From a checkpoint of a small sound classifier.
Model: 3.4M parameters, log mel input, arch ecapa_tdnn, norm groupnorm, activation gelu, widths [320].
Training: adamw at rate 0.0027, 9800 steps.
Data: 26041 training examples, 144.5 epochs.
Rows from block 3 of a small sound classifier, named by matrix and row number. Each number is 128 + 24 x the weight over its row's rms, rounded and kept within 0 to 255. All counts start at 0. Numbers have three digits each. After the name is the row's rms in percent of the matrix's.
After each channel's rows are labels from the 100 clips, of 14848, where the channel reaches its highest value: "responds to" is what is common among them. Only what is clearly more common there than usual is listed. The data: synthesised sound scenes: up to three everyday sounds over a background.
# c30: last pointwise conv (model.blocks.3.c3.0.weight, 320x320x1, standardized in use), inputs 192-255

c30.43 102:124134144149072181153139145150133124157149109120119134110152120132163145114090107096131138127134130128132141124164129126120116132138135133105130104165101117122110150129138102101135080126121101
responds to: barking; first sound: barking; background: none

c30.60 098:132127129139115129128124152133128171134126117177119124128131125088133142088162127128132085098125101118128133119124201122106172132136119127124125101127114136151132114121147117129128135150127120
responds to: bird chirping; first sound: bird chirping

c30.132 103:132143133141148137148146173139161115161144077122114135117152127143114114143096122119123127117132149138134136169114134129147137121150126130126137138094132128137120147126160124095129121129124110
responds to: beeping; first sound: beeping; crying baby

c30.86 100:122167159119056130116134168133122135143144130147143071098160127119104136159166158190161098157166081113045189135132132160140146140146049059140119125078132123119128139110136125052172167153146107
responds to: fly buzzing; stream

c30.319 097:104131130115077128068128142119093125129164129129124139131174128173152125118074122170113125142138109120133140168106130142102093119149122091105137129163125129109105141079172128066167128129150121
responds to: glass breaking; first sound: glass breaking; number of sounds: 1

c30.166 102:138135122116112123145158108106124129116134110122119157121143101169179097131101059128109090118107115164135097142139115111088090130142130093123129078143107095122106099081183106161123119135119125
responds to: speech; first sound: speech

c30.21 105:136121087146072125174130101124146133130131090109040077086133083109135074143124095104141126134159133158110122134165137076127111128126137096127095078116125119139103113049163080128087110080094101
responds to: barking; first sound: barking; laser zap; first sound: laser zap

c30.3 098:135118171139134114147141148148106131102100099140133113148121143167105126161134151149119158127114128123139120121149130126144129124106143175132132104130122104112117127128109127128121113134130136
responds to: bird chirping; first sound: bird chirping

c30.159 093:163154149126154124137156132126125131128093135103106098127063129118106072144122136121130128125148122145110134129133123140146142145087137117135139100100155118135127152131096136109124129132128069
responds to: beeping; bird chirping; first sound: beeping; first sound: bird chirping

c30.41 099:123106097122094108121126125140141148151124120143128151146131120104156154090169124099128085121119080127069126102131155107134127118147067133124095136133112127132170135179132162114145131158160129
responds to: bird chirping; first sound: bird chirping

c30.160 101:129107138123131165114140157116112122130158124098098130121139097140177083098070115104110135145130124128149124146125127119125087099148139098128120066157109139098108131101128094152097105126118122
responds to: glass breaking; first sound: glass breaking; coin spinning

c30.9 102:149133155130126111142132110100121107078131113115127131102129095130143133133137126118130167099113126118139131117136128075122131103127117146126116060124088122137125144160126128106154089127121135
responds to: water drop; first sound: water drop; door slam; first sound: door slam

c30.187 100:150119134107121132145155134121127117109120105104119103097129124132114101136149107093144100091127131138077138122117110125119116144113114108133135111131130105150169162155163151165140124147150151
responds to: thunder; first sound: thunder

c30.294 099:145118113161125120110132135131127130125110107124068101128118128102100105099120128076090129158113121170085128130091135129156112165124092140138131098156098113124137119152129152163101129113098106
responds to: beeping; first sound: beeping

c30.83 093:192146176213162182132194146130119135126104144150182145145097161139121134131141138144154088146132131132128178128128143148143150135138161149142151120113126113109142127127103127138156145140130139
responds to: water drop; first sound: water drop

c30.73 110:113092104098125129114109132089129122086144131109123138125151101087163144126111118080128159107094130129132106078142166078128122095130120138114116112132110137143124125088106048114101130126127128
responds to: number of sounds: 1; electric buzz

c30.271 097:113170157116098142143159140129131112139158105128108127093159082110211126139113081089107128096127133143124103127113148057144127116160120127120088085151109125127118129119140119053112128116130119
responds to: number of sounds: 1; background: none; electric buzz

c30.256 097:138186132115158146133147136138088122140102128099107141143100157161127114130138152149121114145125127146151135158126095116088116125128124086123130119126109139083143104097132135118166150136130142
responds to: doorbell; number of sounds: 1; first sound: doorbell

c30.278 101:109121130132125126116129120127136118138127116098122143125124088129140139096105108124092104124124123123124074156139136119129085097123146204090110131126106121129150139206088151136137097104131114
responds to: water drop; first sound: water drop

c30.181 107:105128114131122131131123119092115135107132139150128117097139126128130128106130129147146133152144141128149162118147152139072118121135116090092140128141124154132126137120125120117125112103117126
responds to: laser zap; first sound: laser zap

c30.259 100:127137122126135150157125119112119139137137133125152122138132137115102118121137126152154099183182121128150126137172136132148128129133152135117141143100151119105103080130138141119121128112085101
responds to: background: none

c30.127 103:150044096138112123129147107128093132062128133093159138145127128124150142145134128095146148131135119128087141093141176127149130121128138122152117122143111129126132100132129128102126148133133099
responds to: siren; number of sounds: 3; first sound: siren

c30.35 096:145130146131168127125140120111117127096105109142116111127099128128127105138126105116128109120127082098111102123103135115151128123116129142135129123129137128138149179140113125080091125118110147
responds to: hammering; first sound: hammering

c30.161 110:101132098145131169135125125102091091133130128048114132117128111137153126123132092128162153138133145096139137136164106107113096134139130136152133110145126131125118192141139144113142057143107127
responds to: glass breaking; number of sounds: 1; first sound: glass breaking

c30.315 100:148145154149154145128139103125061104104115129149136131128084126158145147163125145145153130123132138129154138152153132124104147119124135132123125117114130112133112132108120115106126132158137116
responds to: water drop; first sound: water drop; background: none

c30.194 095:119107141104117120141121107103123088079159168098109127097141080122166133117120121106129149105117129125132092112122108090155124094149129110146100119128145180159079120092140080118113129136126100
responds to: fly buzzing

c30.19 098:197124143107152117184172103110128136125101149100091133151098130176136103166110128127133140134123108191117120170132116128132126115079119123143094098155114109157128103107127132140098130128116084
responds to: beeping; first sound: beeping

c30.188 097:112099097109159121114122138147160091113160144129126179155144127189163152102094125110124137106123132100164123159092128119151133100152142106136112144169140163157124117111164122096116141141132125
responds to: doorbell; background: none; first sound: doorbell

c30.156 096:195155170153170176177200139131159143138111144130136146140107150160158111133133147121149133142149130180148143155139135129152127128123141141166147136128127128127139074123121135152146160157121148
responds to: speech; first sound: speech; spray hiss; first sound: spray hiss

c30.281 098:175119125139141128129136120111176137128116153140144066104113131086092127147136139119152169127132194149127181113158133130135129125122123145133135127117145132151097107081105060134102135104107066
responds to: mooing; first sound: mooing

c30.288 104:121130121127128130075060118157132108158129111113100128109138121127112116129056136060100132094094158097128122096089147124132131129129141138127126137123084138131128156129118144141156080139157169
responds to: laser zap; first sound: laser zap; melody; first sound: melody

c30.186 100:132131133127137141151137130123126112116165163093111161120139105161189128101118112119106150098107147119156079149138103095136100103167135111161106107152136141135069127084154107136137132171131109
responds to: background: none

c30.115 103:134171183120107128106142151141133119143139127130113110084147103099118171143135150149133141127129117146084133113139132134144161128132115062120118129123117130124097128040126066099192165159186127
responds to: fly buzzing

c30.201 101:184140151125157132126132119098122155131130155132122120131124123107103128126147154127171146167178151159130157127128139119155135121134112066159124125101155135145073129120111125112126118160142064
responds to: mooing; first sound: mooing; bird chirping

c30.302 101:121157140135124120127125168136134127153127115145129107062144118125112128140130159175134112133151141132127141149082148170099150166129113088135168119103129126117161191116130110108149104127145171
responds to: glass breaking; first sound: glass breaking

c30.284 098:084083094131135140124088142087178115128129082122115094094137126103110102108087094107147122135143135136153174150128133091128134134131126133129132159150132148125099135103099082132157127123128141
responds to: fly buzzing; first sound: fly buzzing

c30.139 102:121139122137131157117127154092147125129118100128142161140115122130136170114116125110127148141129130105133128141146134114112108124130134106135136153103168179117137173148105132125116119139129136
responds to: hammering; first sound: hammering

c30.88 094:159161164125183139157168139114136129108113096150104102112102129120141129131106132136136085138162092155127136127117112142122164106124117127108136119111127109118133126103096115145130138104131148
responds to: beeping; first sound: beeping

c30.148 103:122096100111107157133135149124122142156137092129135123129141127118089116146155121128162041148177083169097173133116150144122127140128068115120127135119123069067132154143138128135182144134135115
responds to: thunder; first sound: thunder; fly buzzing; first sound: fly buzzing

c30.1 106:127094125121087103144126103115127083077143126112125131066135048122178121111113089099126157100117137127129099116135134066125121057135125140129085121179101142155115164138154106145091099110122146
responds to: number of sounds: 1; door slam; first sound: door slam

c30.64 097:147155123162145125097119127134144148152119143137120078132106144095084131155128134132159118129118182123144149091132136104114102152111117107154118121104118115156102136119129132155147107120106157
responds to: laser zap; first sound: laser zap

c30.298 108:124108105109139097153117062124126135101144125059074161169133135160180147101140112107132134136123144160125109135122096099136114104148135121137092114151136147127143110130121148126127165134142109
responds to: thunder; first sound: thunder

c30.47 097:126121095134128127139126124117139127131122130102106102118113127121111112143106120096133128131120164139125130116128148126137125161114142118159133114130141087124119131096133111135134124149137140
responds to: hammering; first sound: hammering

c30.11 098:131155113147116131162125109146149106129135118118081133096137127126150143133098127116126141103140156128128130108132129102145126142120164141127130141126117129141094118118137099126115111146133139
responds to: number of sounds: 1; mooing; first sound: mooing; background: none

c30.103 104:145099165112115085125160079110132117125131138061126081122130116102124148158143132114161130114119119174073119093105135106181129125135104113153101128108162139194131143104148091127124136132162096
responds to: beeping; first sound: beeping

c30.279 098:123109084132111135132134126143165128158133136148106130114138123108149127141167104129153119143135138148114152125134156099140142127137124181131113103136068113127127122152133111124121116126135123
responds to: bird chirping; first sound: bird chirping

c30.224 100:127144121145177190153158153134127131150121112155147157132123123112123112126111067100125138172148147129136158127135177129129154168128120111077185106102116129110117122114115113132137098140135146
responds to: water drop; first sound: water drop; glass breaking

c30.204 105:128116126118121127116134172128140128144122100122127139122126129127152130159128138128121129104129121130122129122137114094120111144119140107125131135149150136170095108114189120148122134117129124
responds to: hammering

c30.58 094:110132145112093125138128166135124126134161165138161103112138123121148140137148159150168144149153094140082155125146128133191148138153111048129120138092142109135068126048127095073131155169145047
responds to: fly buzzing; typing

c30.236 100:151148142142148158162154139131125150136114091156124112141128136125112119180131133163141082148162111122126100111141152161121150166116133100147149098085143118139133131129128137121127115115110156
responds to: water drop; first sound: water drop

c30.140 099:167146119173166177142146122141117149136128137113119141138128128163165126135110128104129153105104151114149152146140149096104070117136125087126114107118132134170105122084129142134099105123124137
responds to: laser zap; first sound: laser zap

c30.314 099:109145109079103113161104125129162166158125140157070132127124101066135100090114115125126136108150126126117125114140146114136136140122122092130148080122126121108131103081113129143092133134117120
responds to: mooing; first sound: mooing; background: none; footsteps

c30.221 099:111099081151064128113082097121084105100103126130127052085124096086089084132138120128145116138146152117130143102153127131119154145117105120111148118132112134124129129135105135111185122152132142
responds to: laser zap; explosion; first sound: explosion; first sound: laser zap

c30.190 102:189114126110154115140150141120176148108102129144136111124106133097098168131097164129123131103128148171130128118131089142093126125094115095121120182135181132131126135100120117166141124122125139
responds to: mooing; first sound: mooing; car horn

c30.185 096:135134154156119129144128134123126152132144137141149102122142125091071149127191158147162130149143088136079138091142118127150175128129081111136058105081138120102117110078123098130144173142112118
responds to: number of sounds: 1; electric buzz

c30.116 106:139141125144128154147121106104127120130137136124118139115134113124139120128091126131132152150148143146141144130172131096112105113128116128117121140121147138126048178114130089100094092081097103
responds to: mooing; first sound: mooing; background: none

c30.200 099:167167168132164139143171088094092119124085126105108098124076128135128126171125129127146128132134087175128116135123123127135127137088128129130132093110124103141139116142113147135120129076099117
responds to: beeping; first sound: beeping; water drop

c30.210 104:160137141103142132175137174131129135134127123160119111123127145109120105132114134139189117136185137134135125127129144152145168128123131123140147105065103098141128125128124141118129154140103109
responds to: water drop; first sound: water drop

c30.23 102:173148143126133095147169132128101109122147114084084145098141084165194120129108084084114157103124132152115128139143129058125097077146126109119100125132118125157129135075172096115093093122130128
responds to: speech; first sound: speech

c30.191 104:177144148143137125154151128175173135143098129141155133125119128128120145146121160128126144122125148163139138118126108140107169132114129131144133142120118122122112078145103131143164145178139121
responds to: mooing; first sound: mooing